{
  "noise_aug": 0.002,
  "tokenizer": "word",
  "encoder_mlp_ratio": 2,
  "encoder_inner_norm": false,
  "encoder_layers": 14,
  "encoder_kernel_size": 7,
  "text_encoder_norm": "rmsnorm",
  "lr": 0.0019,
  "beta2": 0.98,
  "eps": 1e-10,
  "steps": 8400,
  "epochs": 55.1
}
Rows from block 5 of the text encoder, named by matrix and row number. Rows with one number belong to one attention dimension. Each number is 200 + 30 x the weight over its row's rms, rounded and kept within 0 to 999. All counts start at 0. After the name is the row's rms in percent of the matrix's.
# q: attention query, key and value (stacked) (text_encoder.blocks.5.attn.qkv.weight, 576x192, the q third), inputs 0-95
# k: attention query, key and value (stacked) (text_encoder.blocks.5.attn.qkv.weight, 576x192, the k third), inputs 0-95
q.12,057,209,200,210,184,211,185,232,205,127,131,234,238,165,169,188,130,171,190,223,211,238,172,238,214,255,267,192,164,220,205,154,195,211,221,179,169,204,159,162,211,171,247,182,163,223,177,124,163,221,195,201,163,225,170,231,207,151,224,193,214,166,210,246,215,258,243,246,222,224,246,161,186,195,195,206,240,193,185,243,236,176,211,176,226,165,201,188,236,176,210,205,231,225,186,219,219
k.12,060,198,235,217,184,222,139,182,195,213,220,175,177,209,175,242,211,216,158,141,170,196,202,127,195,154,141,227,179,173,188,233,204,226,166,181,253,181,197,242,184,154,182,212,216,166,175,229,227,203,221,228,179,190,203,154,234,250,160,220,189,212,259,198,201,162,187,123,207,201,187,229,184,233,215,247,140,201,235,184,187,252,181,201,145,192,208,199,184,243,181,208,179,250,206,212,137
q.13,090,198,162,201,214,193,254,200,226,174,182,217,226,155,182,165,153,192,186,217,214,169,146,220,201,202,222,223,176,221,214,163,202,245,189,183,185,198,189,228,189,221,231,197,165,196,247,140,166,212,186,210,129,222,164,247,226,185,194,211,210,166,194,248,212,273,230,191,230,229,164,192,190,233,193,196,242,217,183,270,242,175,167,187,209,176,185,191,214,191,149,213,178,240,183,213,177
k.13,101,200,258,215,195,220,169,200,199,205,207,180,182,219,179,240,215,204,169,162,207,186,205,130,230,125,157,225,196,206,196,237,188,185,169,221,218,169,201,184,185,173,147,173,225,146,184,273,227,178,209,210,234,149,212,199,203,210,146,241,194,254,273,193,183,151,197,160,204,191,194,198,205,229,221,246,91,204,202,201,170,248,191,192,169,211,223,211,222,215,194,221,173,225,205,247,174
q.14,138,209,186,178,205,205,211,207,237,159,202,225,232,180,183,185,129,172,184,210,225,217,111,213,190,218,216,218,203,212,207,158,229,233,163,210,178,200,185,228,177,196,233,184,203,206,214,169,161,204,189,217,182,211,162,260,215,170,216,194,197,166,186,253,201,243,231,199,229,206,178,184,186,193,202,198,211,201,147,235,222,179,197,167,238,179,222,215,212,203,169,197,186,220,190,217,205
k.14,159,217,243,222,179,205,148,196,197,204,216,171,171,218,187,229,221,208,143,185,179,169,205,156,184,171,175,238,184,217,187,260,193,184,169,208,222,182,212,195,187,206,155,150,206,174,194,234,221,188,202,196,156,167,221,193,191,201,187,208,185,246,261,174,185,173,194,141,185,188,200,194,200,223,227,238,85,185,212,183,217,231,179,213,174,204,192,228,219,208,198,219,172,235,198,255,141
q.15,052,214,124,207,194,199,263,205,215,196,209,206,209,164,208,178,211,229,176,208,182,180,207,252,193,172,197,239,135,223,205,192,176,259,157,174,217,206,184,234,152,255,249,200,162,208,269,186,173,166,189,213,89,225,181,250,241,254,200,205,184,199,193,219,217,270,189,231,226,175,183,190,159,226,185,186,265,215,198,233,196,186,161,181,178,189,167,215,211,208,128,188,196,187,176,208,190
k.15,058,191,249,168,169,215,176,194,180,184,187,188,181,227,173,211,202,193,192,228,222,205,200,141,217,172,128,191,152,192,188,193,194,191,168,241,173,155,225,219,181,174,169,183,241,169,206,256,229,201,192,183,234,151,179,197,251,185,164,242,215,181,261,184,206,156,183,161,207,193,196,188,215,200,227,248,103,206,146,212,160,216,191,157,216,213,230,176,210,179,200,221,164,206,208,240,247
q.16,089,206,150,187,201,201,238,208,229,164,187,227,220,152,202,173,122,212,169,215,196,205,144,248,199,197,213,247,183,235,208,147,218,236,182,164,201,190,185,230,170,212,248,192,173,188,232,161,159,210,190,215,127,212,173,234,213,186,189,193,204,163,203,248,205,278,227,216,218,222,194,178,188,243,177,213,231,216,171,260,235,193,175,201,208,202,207,203,221,212,160,210,199,244,183,203,187
k.16,098,204,251,214,183,218,138,193,202,212,197,190,165,205,190,238,234,209,167,184,199,193,199,103,208,145,146,198,198,190,174,226,197,185,154,225,197,178,203,178,195,191,143,179,217,154,204,263,215,205,204,182,220,180,205,190,232,223,140,231,201,248,284,188,196,153,192,155,205,185,201,198,192,223,229,235,111,227,199,204,182,242,190,200,164,205,215,217,207,214,201,237,147,221,214,248,170
q.17,043,216,207,212,223,238,204,195,182,134,160,214,218,212,190,213,201,166,218,169,160,212,196,253,194,265,231,203,154,200,201,180,218,168,193,179,173,188,173,173,209,174,233,221,218,212,162,140,242,165,204,205,115,204,191,220,200,190,254,191,204,153,168,221,210,181,218,212,250,233,241,182,170,200,172,166,296,170,216,259,208,158,220,203,275,141,243,221,239,172,227,245,214,198,185,207,175
k.17,051,197,203,218,184,206,179,195,164,212,192,218,182,178,158,213,205,257,218,168,191,150,194,147,214,203,139,226,155,210,199,203,210,191,127,142,249,210,202,213,169,161,177,229,243,190,206,237,184,193,193,266,185,205,188,185,176,241,160,195,228,218,260,191,188,166,192,169,204,193,220,206,185,228,207,233,159,223,253,200,205,223,199,250,157,190,186,195,184,206,187,236,124,224,240,217,151
q.18,083,190,201,199,203,202,153,182,170,253,243,184,184,236,209,225,261,219,216,196,188,196,227,157,193,185,155,183,250,169,207,239,204,176,209,227,217,189,203,186,237,179,166,203,215,181,169,254,198,209,224,167,257,186,230,169,175,209,188,191,203,245,189,164,172,130,190,189,172,193,207,232,211,187,221,217,151,205,220,128,169,232,209,209,192,219,197,183,162,200,237,166,211,177,211,191,226
k.18,096,196,147,195,225,181,242,216,206,199,190,219,237,208,232,178,176,181,217,225,213,213,205,262,191,267,261,154,221,180,221,159,212,224,249,197,173,225,188,205,209,236,233,208,188,243,182,132,184,212,208,186,201,250,196,209,205,167,240,164,190,179,114,210,211,249,198,245,193,230,193,199,198,178,181,161,320,180,191,207,232,163,216,199,234,194,198,202,195,188,180,157,242,178,186,164,234
q.19,041,198,203,173,189,188,216,238,221,225,138,221,166,213,187,185,164,188,198,241,151,193,185,205,217,249,192,166,172,210,193,155,203,169,203,203,171,187,179,181,203,212,217,168,193,186,182,161,209,176,236,215,156,194,191,220,194,174,250,244,241,235,215,226,202,215,254,143,234,203,207,186,218,244,191,189,125,157,191,260,186,164,213,177,244,170,235,234,194,184,284,195,205,219,147,172,190
k.19,042,241,245,236,178,193,138,180,202,236,225,218,214,178,199,240,224,218,174,188,175,196,185,171,185,221,198,203,179,204,204,229,204,216,120,214,220,182,215,252,193,189,216,151,220,217,176,211,164,196,202,234,104,230,184,162,205,264,202,192,208,269,228,194,171,204,207,190,210,210,205,207,180,191,190,249,234,171,232,213,238,223,191,225,153,230,197,213,142,192,202,200,161,208,232,190,138
q.20,064,213,125,223,209,219,256,203,207,190,159,221,199,153,211,179,185,194,187,192,167,183,173,223,200,220,187,221,165,221,215,183,227,233,183,197,157,210,183,226,171,245,207,214,207,193,243,126,203,178,197,200,102,206,171,246,223,185,227,188,203,184,193,253,215,279,207,208,200,207,191,155,194,244,196,160,263,237,218,241,230,159,172,193,216,186,193,183,220,171,154,218,199,222,175,189,172
k.20,074,207,238,218,180,205,174,197,189,187,210,199,175,216,200,225,204,238,198,161,196,223,183,128,213,112,149,228,154,188,196,226,177,193,151,233,221,188,210,212,184,177,168,182,247,164,215,267,227,173,190,223,242,176,186,188,192,248,172,229,202,194,289,202,187,154,197,151,193,187,210,194,201,224,209,227,118,191,172,200,180,238,187,227,174,196,233,200,215,218,204,223,128,219,217,220,177
q.21,044,237,145,202,153,186,153,178,200,215,216,203,206,185,224,218,195,242,172,206,192,191,218,218,149,174,230,215,158,214,174,188,234,289,180,188,230,215,228,257,209,250,227,213,230,178,263,249,150,200,230,203,213,240,196,230,254,266,199,200,177,231,190,206,199,237,184,224,197,216,188,150,155,167,206,214,228,236,221,172,220,238,167,175,173,171,153,138,199,183,161,164,190,209,179,204,225
k.21,051,169,225,190,203,177,251,189,212,192,203,193,200,246,198,194,215,128,174,204,237,216,206,169,232,190,222,146,213,187,209,187,197,174,252,278,121,189,207,209,161,228,165,193,210,191,213,215,214,186,234,161,234,195,219,239,245,156,213,213,200,229,174,174,219,188,181,197,202,169,176,163,199,179,207,198,155,218,129,188,159,211,227,126,247,223,232,166,230,184,211,211,193,199,222,230,283
q.22,056,201,213,199,177,198,114,172,185,238,217,168,175,266,228,225,207,218,214,223,218,231,212,143,172,182,166,195,241,176,175,214,210,175,198,230,220,192,225,152,240,179,188,201,226,177,145,259,178,193,248,164,295,188,227,162,182,206,173,206,199,194,206,189,172,132,188,229,185,181,204,252,207,180,228,225,155,161,199,131,190,220,215,217,169,245,208,222,181,214,236,179,247,201,220,212,230
k.22,071,191,174,202,198,181,244,220,204,196,203,191,211,190,222,192,210,164,197,214,188,220,220,277,191,285,263,195,228,189,223,189,185,213,265,174,159,218,205,174,207,239,236,208,170,234,196,136,188,204,216,165,160,234,207,226,204,155,268,186,208,186,151,211,183,248,213,245,200,202,173,197,203,167,189,167,247,202,181,197,230,126,216,191,242,202,197,207,208,166,205,186,246,162,158,173,222
q.23,054,200,166,208,200,181,252,245,210,160,195,246,218,144,196,176,176,153,172,199,206,192,168,270,230,236,272,185,169,239,190,172,164,213,229,158,180,224,168,151,188,210,233,181,179,265,241,137,227,196,184,211,131,181,166,231,205,172,181,188,213,148,202,232,230,276,236,192,230,205,180,172,180,210,199,205,231,241,160,238,215,172,218,205,213,155,207,192,231,176,169,240,199,218,176,215,166
k.23,061,220,253,200,193,211,117,203,201,201,218,188,181,195,184,201,173,239,179,166,197,192,194,125,200,185,147,253,167,215,184,213,201,199,168,208,239,165,212,220,183,139,177,182,225,187,200,239,232,215,195,190,182,170,179,160,208,255,144,211,199,231,283,194,211,175,193,148,209,209,210,184,195,227,211,252,143,203,231,212,173,279,187,217,148,190,216,196,185,198,195,203,167,228,203,225,161
q.24,068,166,225,200,185,214,138,173,175,255,228,191,184,215,218,235,257,212,236,194,179,223,233,141,212,187,166,180,211,169,194,233,228,183,233,209,222,180,220,178,229,197,161,203,212,192,170,263,235,206,211,190,300,191,216,154,182,196,192,205,200,243,208,162,173,117,180,188,188,197,214,233,213,158,198,214,147,185,215,112,166,198,213,219,184,227,171,204,175,207,219,170,192,170,227,196,222
k.24,081,190,164,174,212,177,234,199,207,189,219,214,223,187,222,174,198,170,214,224,214,247,207,263,189,271,254,158,215,172,222,162,206,214,246,186,184,240,171,201,206,232,243,214,190,234,187,140,181,196,203,201,191,229,202,206,213,153,261,173,198,157,129,210,209,236,206,253,192,205,197,203,187,166,200,143,293,186,196,184,219,168,225,194,233,211,180,169,190,201,209,178,242,179,202,164,233
q.25,059,213,173,213,223,202,266,201,227,146,179,200,224,136,214,184,207,177,192,232,191,163,167,250,197,207,181,204,168,229,205,187,185,228,181,164,203,209,196,236,169,197,236,218,179,210,257,171,230,205,191,219,92,179,184,242,224,174,215,207,215,195,197,226,238,276,207,206,202,202,177,148,169,232,172,201,267,218,210,280,239,175,154,193,214,184,198,207,227,180,164,212,193,219,186,191,151
k.25,068,208,230,194,198,217,148,190,198,208,195,200,144,203,168,230,201,218,193,185,192,193,203,144,219,141,144,239,167,201,191,248,193,203,161,210,229,176,213,203,200,173,160,185,228,156,226,234,235,198,199,212,216,174,204,161,186,223,167,222,210,199,249,195,165,145,199,161,211,214,196,208,211,200,214,253,110,190,188,213,153,247,195,216,172,186,221,230,203,227,205,194,147,232,225,225,177
q.26,062,177,266,198,191,204,150,202,198,210,192,178,194,249,198,238,246,183,234,197,215,231,230,146,224,206,172,187,240,179,193,227,229,159,226,223,195,193,191,197,231,175,170,204,188,187,148,235,244,233,194,170,294,187,204,142,190,192,193,220,193,208,216,184,190,175,173,187,186,185,229,217,231,171,219,232,155,191,215,144,175,202,214,190,212,252,204,180,179,210,239,159,204,172,216,193,247
k.26,072,204,161,206,225,195,215,200,201,215,193,215,240,187,220,186,181,190,229,204,197,206,193,267,205,230,274,174,211,171,210,175,225,211,237,173,208,218,170,205,218,234,258,221,187,244,173,139,176,190,215,201,191,237,204,196,178,201,257,158,181,147,112,216,231,234,216,239,191,227,180,221,178,168,172,158,317,193,200,188,227,189,223,200,204,200,175,187,194,204,206,164,251,170,198,155,192
q.27,041,172,279,159,240,235,242,219,173,253,215,177,190,240,206,210,244,175,213,168,253,202,200,160,189,208,207,174,280,168,220,231,200,160,200,206,165,177,207,205,207,139,152,168,211,177,164,239,231,229,227,158,244,180,202,175,164,204,228,242,186,236,240,140,240,122,172,180,221,199,186,223,220,160,206,203,79,169,175,165,195,188,268,196,207,214,224,230,223,209,206,245,179,156,230,192,201
k.27,049,207,169,215,207,189,256,191,194,205,208,176,207,168,192,160,137,221,194,230,161,173,206,281,228,194,250,212,271,214,203,180,229,216,236,164,240,228,181,160,217,225,231,213,183,209,173,193,179,196,182,223,212,227,208,198,158,191,208,144,235,166,157,200,186,267,231,252,191,215,197,196,203,177,186,194,275,171,209,163,237,182,165,218,199,229,186,224,184,186,202,208,270,209,200,198,162
q.28,045,190,278,218,210,191,181,203,227,183,127,236,200,210,173,168,156,190,183,201,186,227,173,244,241,258,242,213,187,220,194,191,195,195,229,203,178,167,154,157,178,221,211,175,175,175,199,183,198,202,241,244,156,200,173,166,204,187,190,231,259,210,220,217,246,193,234,159,218,247,226,178,224,189,201,205,143,154,160,242,197,182,215,189,221,190,220,243,247,220,233,216,232,250,160,205,214
k.28,048,191,219,233,205,214,156,180,207,246,231,178,202,199,203,196,235,215,143,176,208,184,184,168,170,211,197,181,208,181,218,195,215,196,151,190,224,172,176,223,186,182,181,186,210,186,193,193,151,225,192,211,86,233,221,140,228,228,187,166,201,238,242,196,193,219,192,194,188,186,163,237,218,203,213,243,163,224,227,164,201,245,227,218,147,226,175,209,197,212,229,210,187,223,199,211,125
q.29,138,204,182,201,208,202,211,211,224,190,217,225,237,175,179,172,142,171,189,207,221,219,110,206,186,205,223,203,221,211,209,168,234,234,166,214,172,211,173,241,185,192,217,193,201,189,211,175,159,197,184,222,209,216,163,261,217,170,204,206,185,173,197,257,204,251,252,193,217,214,174,198,187,173,211,201,232,196,171,236,217,188,207,169,234,187,219,213,212,212,157,170,186,209,193,204,210
k.29,163,213,245,233,178,202,138,188,196,202,235,164,175,219,199,207,227,192,134,171,191,179,218,156,179,171,185,220,200,204,175,242,182,169,163,206,212,187,219,184,188,206,158,143,194,178,175,225,215,197,207,191,159,169,224,205,207,199,195,210,198,248,245,182,164,169,202,145,180,188,190,217,209,218,212,232,92,178,215,180,221,241,184,217,182,206,189,235,216,214,221,207,184,239,189,265,148
q.30,046,204,253,188,170,191,184,184,213,259,211,154,187,258,185,227,165,239,230,188,248,244,221,122,224,230,215,198,217,161,166,231,222,166,176,225,161,164,219,183,249,157,173,171,185,161,140,270,218,195,212,199,273,199,242,153,137,194,170,198,197,220,225,169,210,168,202,203,180,175,182,207,242,169,238,191,116,204,168,168,184,201,204,180,187,198,212,205,177,205,239,167,196,177,236,197,241
k.30,054,219,174,188,205,174,215,178,190,208,194,183,221,210,216,185,209,140,183,191,204,239,173,232,178,248,256,157,246,164,223,162,203,189,234,210,191,248,216,173,213,229,200,186,161,234,173,150,177,214,220,196,164,243,176,193,218,148,245,166,203,197,133,234,210,222,188,268,188,199,205,182,204,160,181,168,284,186,173,208,243,137,206,204,213,225,165,185,213,183,206,216,254,168,186,187,189
q.31,054,227,154,205,203,186,307,202,231,211,188,216,195,155,208,146,192,191,180,188,158,182,170,224,174,196,210,222,147,230,225,193,153,198,196,147,209,236,200,192,188,210,241,212,212,206,254,177,219,189,177,223,79,211,168,240,239,203,233,188,178,206,159,235,240,254,184,200,198,216,183,178,189,250,198,178,197,241,240,284,199,191,170,220,183,164,190,188,245,193,139,214,169,254,152,193,182
k.31,060,224,272,209,199,202,187,188,214,191,205,188,171,233,180,212,210,238,226,183,213,186,198,102,209,145,143,242,127,181,179,227,220,192,171,200,210,166,191,218,195,200,182,173,249,189,219,264,227,184,190,216,200,178,199,166,197,236,145,235,175,233,261,194,191,171,182,168,201,195,185,185,187,218,218,245,144,221,178,207,164,262,205,193,196,210,236,235,176,200,184,215,163,248,221,200,191
q.32,055,232,113,177,249,164,201,204,196,156,182,241,239,207,214,195,159,207,201,196,167,199,213,260,213,193,199,223,179,151,193,184,207,216,241,181,200,215,196,229,185,197,217,217,204,234,192,187,135,207,171,242,174,216,190,212,209,246,238,138,243,141,175,227,203,229,178,202,208,213,141,219,205,207,186,223,312,205,175,204,196,218,169,171,180,154,180,172,166,200,208,179,230,205,221,169,187
k.32,050,206,279,216,249,208,242,184,171,205,185,154,154,225,166,173,233,147,196,248,251,191,220,98,178,210,189,194,173,188,211,227,239,194,171,232,152,186,210,242,191,218,221,168,189,197,172,207,212,171,190,209,196,171,168,235,224,166,201,244,175,289,246,166,168,259,173,177,230,165,198,201,206,183,214,173,74,205,195,173,197,167,217,191,238,218,210,220,218,211,187,179,155,203,180,219,232
q.33,111,222,119,155,233,198,219,250,202,210,235,232,226,175,189,187,150,218,203,199,92,166,228,309,214,181,194,204,199,200,203,176,188,204,241,143,245,233,185,168,194,182,245,208,203,191,210,170,154,183,190,223,198,233,174,194,182,246,233,187,223,127,179,220,197,178,209,237,191,209,194,202,203,224,175,224,295,200,195,213,186,246,188,219,178,162,160,207,196,219,210,205,233,211,172,199,163
k.33,089,220,243,252,277,221,187,196,207,220,202,210,198,172,169,202,246,184,169,186,223,216,202,131,186,203,149,159,202,210,199,203,229,225,184,188,179,228,189,231,211,186,181,152,190,193,166,215,216,209,212,208,137,216,169,209,263,176,183,255,157,272,269,188,145,207,195,158,212,155,177,221,199,201,218,160,139,170,232,193,242,174,232,243,235,210,192,246,209,238,191,208,149,220,200,239,199
q.34,063,233,169,143,206,215,223,233,207,186,223,229,216,214,228,172,227,244,196,216,121,171,246,303,212,206,186,175,188,172,192,174,152,211,251,149,265,219,210,146,199,175,218,174,235,189,198,192,143,205,236,244,201,167,224,211,216,230,214,192,233,122,180,201,220,154,191,211,166,221,205,211,220,229,155,232,249,206,199,218,187,254,189,198,189,167,161,217,179,211,231,214,236,209,184,176,166
k.34,060,201,235,249,272,247,253,192,199,226,191,186,180,176,146,202,208,206,220,199,215,172,216,155,190,190,157,208,219,273,224,215,210,200,206,142,183,218,147,207,188,221,211,169,133,211,229,261,228,184,204,183,123,197,187,201,193,187,197,238,173,280,273,182,165,187,208,156,233,177,181,192,214,204,208,171,177,181,245,194,258,142,213,248,192,203,188,225,260,205,184,240,184,238,218,214,214
q.35,070,185,273,219,166,208,211,192,208,236,175,158,140,213,213,217,231,153,205,218,236,203,216,166,208,221,206,175,159,206,195,215,201,131,159,223,163,191,184,171,205,200,160,193,178,176,178,194,268,215,213,162,169,184,224,177,216,125,185,247,202,242,248,176,210,151,210,212,227,192,241,191,196,169,221,167,135,216,191,199,196,170,236,188,218,232,219,189,250,203,203,233,143,202,196,220,220
k.35,063,210,159,159,225,211,228,196,234,191,200,235,221,180,171,200,129,226,211,204,203,211,205,271,208,219,181,204,176,233,191,182,165,211,237,176,245,194,192,161,163,158,248,259,239,207,238,173,169,207,193,186,221,213,170,184,170,242,205,185,238,87,187,213,246,179,205,246,202,188,221,202,168,215,173,258,311,241,198,206,190,252,155,201,147,186,199,145,183,179,218,213,176,195,195,206,129
q.36,092,198,198,205,184,195,222,173,197,145,202,202,207,187,201,194,166,173,206,226,289,251,155,120,185,193,254,276,229,215,216,166,234,237,178,254,177,163,186,256,150,217,159,195,182,231,223,225,171,173,148,209,212,191,200,201,195,186,213,148,190,235,203,220,205,278,213,234,231,216,202,155,188,192,213,198,185,189,143,202,228,130,184,152,219,180,245,215,222,200,166,204,192,219,270,172,239
k.36,092,192,173,154,158,205,196,178,190,170,217,198,205,248,231,194,190,185,151,207,230,228,153,189,204,158,258,173,189,131,203,193,213,175,173,267,175,185,210,214,190,251,145,207,249,190,202,193,179,209,220,196,224,204,220,239,229,191,218,166,214,179,169,230,182,214,210,214,179,200,162,206,206,173,218,230,119,171,148,175,175,215,181,123,206,198,198,203,148,224,205,188,162,167,215,211,227
q.37,071,179,146,154,221,206,202,241,212,172,198,216,224,231,230,217,170,228,177,184,238,228,150,137,219,130,222,218,272,147,224,192,180,236,200,194,154,145,195,243,168,223,138,210,196,207,260,258,147,181,160,190,227,185,238,199,202,212,175,165,203,196,162,225,226,216,209,250,197,214,179,195,187,196,191,235,242,212,187,194,221,188,133,207,221,189,226,207,196,182,186,164,209,218,256,182,200
k.37,079,225,139,192,165,209,213,191,168,160,201,227,236,179,238,186,226,168,169,180,235,218,157,177,183,172,230,213,230,140,181,191,220,215,162,216,188,217,175,225,194,295,147,183,213,195,187,218,234,197,208,225,180,221,216,212,240,178,209,161,200,254,212,245,168,290,240,187,220,230,133,211,180,202,215,199,140,163,205,201,242,151,157,203,231,216,188,205,206,209,183,181,172,189,210,148,215
q.38,067,214,110,179,236,174,205,218,197,185,224,251,248,190,196,225,126,225,195,208,215,215,160,174,213,150,232,253,241,195,223,193,193,255,213,192,188,189,201,259,189,208,183,207,203,220,222,262,162,184,185,226,244,220,217,187,165,204,200,157,173,176,165,233,200,263,214,218,195,203,208,185,190,213,164,218,253,199,159,180,206,200,134,174,220,190,225,220,191,180,159,159,199,209,248,181,157
k.38,064,204,189,201,160,196,180,159,156,174,201,183,204,202,231,191,268,185,158,206,236,209,179,138,198,195,236,213,220,103,201,198,247,222,170,244,165,210,212,202,225,253,146,187,223,197,185,196,221,215,233,215,215,203,223,234,277,178,199,192,205,261,196,205,169,249,230,178,207,183,151,216,198,181,222,180,106,186,202,180,186,166,177,187,232,218,185,205,181,229,203,186,178,165,194,176,247
q.39,089,237,192,201,213,206,220,226,197,245,218,214,192,184,161,169,211,234,213,203,133,155,242,313,225,247,181,162,142,228,180,187,170,158,236,150,223,239,184,150,221,179,258,215,196,179,180,150,181,209,230,188,186,233,164,230,180,242,246,224,215,154,215,191,194,167,180,196,181,187,186,217,201,220,184,197,271,214,248,184,167,264,221,226,180,199,138,182,193,194,246,215,240,190,147,220,170
k.39,084,201,246,259,273,212,211,212,225,208,190,218,206,175,153,198,222,216,231,230,193,198,217,181,184,237,141,168,187,285,196,197,211,208,215,157,194,216,206,204,198,133,253,183,178,213,183,199,206,201,200,201,145,211,152,174,201,201,190,254,188,204,263,155,193,183,163,198,220,167,224,175,206,208,201,143,294,218,235,205,237,181,255,258,198,195,200,203,232,207,199,208,202,221,182,247,186
q.40,098,197,174,173,211,195,193,242,192,166,213,226,220,219,187,209,163,197,195,227,218,232,147,139,188,159,217,247,212,179,216,180,229,237,199,218,192,169,182,246,161,194,179,189,215,207,223,256,138,179,153,208,238,196,189,194,200,210,193,169,179,177,200,227,205,235,217,246,206,222,211,157,166,213,189,230,246,192,150,203,222,155,171,173,184,164,236,211,194,228,172,147,202,221,260,177,184
k.40,098,207,153,182,159,198,197,161,159,174,209,188,219,217,232,198,215,155,142,202,236,228,154,180,173,176,267,205,227,115,186,200,215,208,163,220,201,198,211,218,210,276,171,171,230,197,170,180,222,213,221,191,203,196,238,241,253,200,217,168,208,235,163,240,170,252,259,188,188,214,155,211,191,182,224,222,87,154,207,167,233,184,196,190,228,198,188,227,168,228,206,173,171,164,205,179,237
q.41,186,252,168,208,241,190,195,190,186,248,226,220,223,160,161,206,178,218,191,190,129,161,254,278,191,217,187,187,163,238,162,244,200,163,236,148,238,247,206,190,218,193,275,202,244,220,175,146,220,195,238,204,171,242,155,202,196,220,252,219,191,156,213,186,166,165,188,181,203,158,191,221,198,193,234,215,247,195,237,167,193,241,201,229,198,211,151,196,192,208,214,241,167,183,135,235,159
k.41,173,215,231,284,204,178,151,190,218,239,213,187,194,187,185,190,250,212,212,211,186,177,243,225,210,251,164,151,182,235,193,207,199,223,224,182,213,226,222,180,234,137,270,185,164,214,126,153,222,217,208,189,188,212,185,158,206,206,186,204,193,213,198,156,182,171,175,195,186,203,212,224,197,205,198,163,251,210,221,175,170,234,251,222,186,198,177,198,191,191,237,191,262,201,186,224,185
q.42,106,229,163,189,247,205,197,242,194,216,229,247,239,166,163,178,179,257,198,215,105,169,238,293,198,211,182,196,184,222,171,186,206,218,230,139,263,233,211,180,197,166,266,195,203,191,186,157,153,183,200,240,191,223,174,221,196,252,213,206,201,141,193,227,190,174,199,208,198,199,188,192,211,242,204,223,287,184,222,215,182,241,192,241,169,172,157,214,191,231,226,213,232,201,182,196,136
k.42,085,203,275,266,232,211,167,205,210,223,209,203,184,208,201,208,271,198,194,197,219,194,217,131,193,219,168,166,189,230,192,212,221,220,188,175,224,218,200,204,229,169,214,133,162,205,135,209,223,216,208,228,149,190,179,175,233,179,184,228,163,271,244,161,165,177,196,170,197,153,230,195,201,188,217,140,140,186,238,176,230,173,265,269,194,221,196,240,211,226,214,193,216,220,186,240,207
q.43,045,188,152,160,220,186,160,201,198,148,212,196,230,239,263,215,208,246,174,193,188,221,199,211,232,116,178,197,225,137,237,199,173,236,255,183,196,171,214,148,201,192,221,232,244,239,195,217,186,230,173,204,176,127,232,187,226,192,181,141,250,159,163,192,206,197,207,185,147,237,203,216,193,187,171,186,231,207,180,202,211,171,149,224,197,166,234,200,178,192,191,178,198,255,202,197,145
k.43,053,180,231,196,185,231,200,190,147,232,186,165,179,193,176,236,233,179,225,234,191,187,215,124,160,282,202,236,194,169,190,240,232,194,152,205,196,221,159,222,200,227,181,194,180,201,198,171,251,189,216,164,180,205,212,196,185,203,179,193,174,307,260,199,196,214,230,210,229,205,202,190,171,201,215,168,125,220,223,224,199,97,160,236,228,220,223,191,227,164,160,221,201,171,226,154,266
q.44,186,229,159,185,251,211,207,240,181,214,235,220,217,172,152,215,146,226,170,223,130,159,216,268,184,200,185,204,178,246,191,234,201,193,231,143,241,246,179,215,171,181,273,174,237,198,188,173,172,172,198,185,184,242,147,203,197,230,231,223,180,147,220,215,200,182,203,234,211,181,203,200,191,208,215,229,287,168,202,198,213,213,176,211,181,183,162,222,209,223,192,223,188,208,164,237,122
k.44,165,230,224,271,209,186,157,206,216,241,218,181,223,180,198,197,230,185,178,206,176,180,214,211,178,225,197,158,197,206,160,231,202,213,180,190,211,230,206,194,233,185,261,154,199,210,101,152,251,209,216,191,181,248,201,186,222,183,202,196,180,211,183,179,119,207,195,177,175,172,183,236,192,183,226,163,185,161,238,161,191,217,238,215,204,206,157,232,188,210,219,185,208,175,182,248,174
q.45,056,224,174,235,215,166,208,204,204,194,213,251,239,178,197,230,231,253,197,220,218,196,220,182,168,232,190,243,250,196,172,219,235,258,229,168,237,209,183,244,197,206,230,204,203,251,206,184,200,211,225,218,219,262,174,211,182,272,196,181,196,187,179,212,182,280,199,209,174,175,213,224,232,239,206,236,272,224,262,167,192,179,186,221,150,204,185,182,134,238,155,138,172,145,214,190,171
k.45,058,191,220,222,107,165,154,193,186,212,219,178,183,199,230,189,250,164,214,253,215,228,183,223,203,176,215,152,194,155,241,181,229,196,190,225,175,238,243,172,211,211,209,168,162,232,138,200,181,226,212,189,184,183,214,209,241,168,200,164,177,216,149,199,186,229,204,184,200,207,219,195,219,199,219,170,157,168,182,196,162,173,238,193,251,228,207,227,208,190,200,152,272,242,196,209,296
q.46,081,180,252,242,209,204,158,185,192,221,178,189,189,192,184,218,207,165,188,201,287,225,167,102,191,219,167,209,207,222,204,239,254,204,137,221,146,170,189,280,212,189,167,174,210,207,202,225,236,221,204,172,214,199,184,183,216,184,161,227,132,282,233,180,188,210,210,181,217,170,212,168,201,167,231,185,166,180,184,174,227,137,219,190,223,220,217,209,218,208,175,173,146,199,225,211,226
k.46,075,200,177,163,105,152,168,216,203,200,209,216,226,200,249,195,185,224,210,202,181,202,179,268,233,183,249,176,240,133,197,179,192,198,199,203,231,199,214,158,232,229,181,232,206,207,211,135,192,194,197,217,259,203,228,194,179,220,194,134,217,110,94,202,214,200,186,208,179,279,190,221,196,222,215,250,228,238,170,183,178,254,185,160,174,174,188,164,149,224,213,170,229,180,203,183,184
q.47,083,228,183,214,213,208,200,210,194,236,227,227,205,162,156,153,185,255,216,203,127,169,235,300,194,229,211,195,145,228,175,181,221,173,242,155,274,237,188,172,197,187,254,177,199,189,186,134,186,203,204,247,182,232,154,226,214,261,225,206,192,119,204,200,204,183,183,199,207,184,187,208,203,227,228,210,259,188,221,208,190,236,203,245,165,187,170,204,196,224,217,213,234,169,146,204,173
k.47,069,193,264,270,243,195,181,193,228,231,217,199,212,213,174,185,219,235,200,209,198,176,238,202,187,225,138,186,169,289,207,209,208,209,221,146,217,205,219,213,204,171,265,124,161,220,175,196,162,207,216,200,140,180,178,162,228,214,200,215,191,227,198,165,208,155,168,197,200,156,235,172,218,199,212,175,202,185,209,202,208,232,250,229,186,225,192,238,206,193,202,219,233,222,186,280,202